From a checkpoint of a small image captioner: encoder arch vit, encoder layers 8.
Rows from block 3 of the image encoder of a small image captioner, named by matrix and row number. Rows with one number belong to one neuron. Each number is 500 + 25 x the weight over its row's rms, rounded and kept within 0 to 999. All counts start at 0. Numbers have three digits each.
After each neuron's rows are labels from the 100 images, of 14976, where the neuron reaches its highest value: "strongest on" is what is common among them; "colour at peak" is the nearest of a few named colours to the mean colour under the peak. Only what is clearly more common there than usual is listed. The data: simulated stained blood smears.
# fc1: MLP up (encoder.blocks.3.mlp.fc1.weight, 960x320), inputs 162-215
# fc2: MLP down (encoder.blocks.3.mlp.fc2.weight, 320x960, transposed), outputs 162-215

fc1.17:510508494459511482525500515517531431540543512504521499513513487510519512512498453501508560488498503531501500478469480493493490500479521521518487505532511506526488
fc2.17:494493507526539485460514458509498522505518531564473534482524502467503493472530489495489527520483436497480485532484465528495480547477470516513502520465509504503498
strongest on: band-shaped nucleus
colour at peak: grey; purple

fc1.33:468505479501496495479551509510475491503450504466485481487534477492471506498508462497469504476494516483509506538513508493503448499480472463543504478495563518493517
fc2.33:500474497479450519519470483458532520521489458515480447537470446492534525530538495498499488507530541470514516508508526527513494474522466503485509508542484480491486
strongest on: spiky cells
colour at peak: grey

fc1.533:516482549504474501521505570563533480488477479549535479468474475518501483566491486485496510461493506511535487482486499508533518477546479447548475505496447532470526
fc2.533:506523483527461513478486463502445482479540539476482531520505485582460501503491463520482485516476490510476528471483515438506493519474524496450468478482506493495495
strongest on: spiky cells; crowded
colour at peak: pink

fc1.105:498519513456466497454523476521469496483506547443494456490449515513511498469473514483547515454481495549471523494540527462473506481523500455510477528521497492450497
fc2.105:504433541519523497514502533473523485488459536498507484502498467517490479532472493512491505508477494494476495479522521518485506496499454475513463517488497523510505
strongest on: band-shaped nucleus
colour at peak: grey

fc1.478:507519507513513511513489459490506492552508488490528511488494546525464478528535505538531461522539502492498524506514470428533500490514485448528499498490500547498494
fc2.478:515566572478542494511555478491484507496477523481518529494472511497505502515467507513546474513516519459527531463475545496510500479512513520441481511481498505506484
strongest on: spiky cells
colour at peak: pink

fc1.425:463497528516533464461553496483468481528476521515491456474508482474500474495477488465494448515459482515478492482485539491538514518476506496490517467499514509509514
fc2.425:480529458508482514522496439500489489487539505541506521520509508458528493518493495512480521532484496505475484489492482472474459483472502487504506532492495469471521
strongest on: crowded; crescents
colour at peak: pink

fc1.94:537528474504490469510506503539491509494496511450508536496486485515460491460484492457456494465514495503472509496481490463486519514514461447471516467529487509501487
fc2.94:533489524492491473528498510499561476485479474513508513528445534494533464507483496503541484497534471532498493511506482522517481519529493550529506512484499467491500
strongest on: band-shaped nucleus
colour at peak: pink

fc1.721:513541526534496516494500505484496476522464478493514481470485483470506451506497482468472518470483452500477519475479515489452512539476501515423471475538497501496565
fc2.721:523521474450502506508500507510482509533468523557505510469522448480520508492499471540485511545494472504504519512490484490477490506469490519469469466458496448465482
strongest on: band-shaped nucleus; crescents
colour at peak: grey

fc1.373:486504482451488530551508497488500522526496506520500508516444495481494505479525549470504488496480517462485510521527502510500468535495513505511469466472510480474480
fc2.373:493525436496483434494535514505526483497464492510492500473479458505529516464489502495525514463491495459496484504513522496523479521523507528480487480531468469477484
strongest on: spiky cells
colour at peak: pink

fc1.52:496490471510508532504491484490516514508519534472486504538459521490516512518515497469489543488485482545480440535493496495524521490483506514520504440495439525488497
fc2.52:535497492505484465480496480507481496499543501510537474480439522519517490504480436507451489503500499491519518514524493458547486492505439479486516525487478497535508
strongest on: spiky cells
colour at peak: pink

fc1.521:493481548507457509511515565520475516453497530546503472500537494497491473486503518498545506501490488480466480451511518447547512497512476540550503472502474530491527
fc2.521:515486507520488500497457532476481533502500498492512529510514456467456528487560524497485508492525508512454560493502468507531487470510511525502517470514491523495468
strongest on: crowded
colour at peak: pink

fc1.85:541427495504529478502502489499486511534471487499490503524461486484521476494492529521465520537456464525498491503544474503482563449544564446498471500451508488535484
fc2.85:489546501483523518484523490483521470494547487469500490456562502529472463489481522509509503448522538473492503464526525481497475497482487492516542505508484527479523
strongest on: small spheres; no large cell
colour at peak: pink

fc1.589:522526463535501536510478553513481490479493479484464473530495478547514505518455504468487524527497483496504521497499474518504485529535493487528521492516498468489482
fc2.589:498545515469495446525486488489464493563498512481525466527524523466486460467535493489507493489529521497461530487496496536512503500515505487483508509466504516504513
strongest on: band-shaped nucleus
colour at peak: grey; purple

fc1.236:523517485537480544496541474509519514497508481510476526510546468494507477481569513501430489513508504522507466494487548454524521505518519500506478469477546524523463
fc2.236:504477516466515530525509524497498470484497539482531476441465486471498489490478487497557508478549471558498559468495491477504467459504477530511508481507513470475508
strongest on: small spheres
colour at peak: pink

fc1.216:478482485487516477507459493488528466554450482521520484533498468498487463466506471535460499550521483494511492504503524543535505473490480511504550518505528500478473
fc2.216:521501476489526522488514510481467500491477472490483534514517511495503501504491530499514549484514475540461474527531498513459488516524497505463492487501484496470468
strongest on: spiky cells; two lobes with orange grains
colour at peak: grey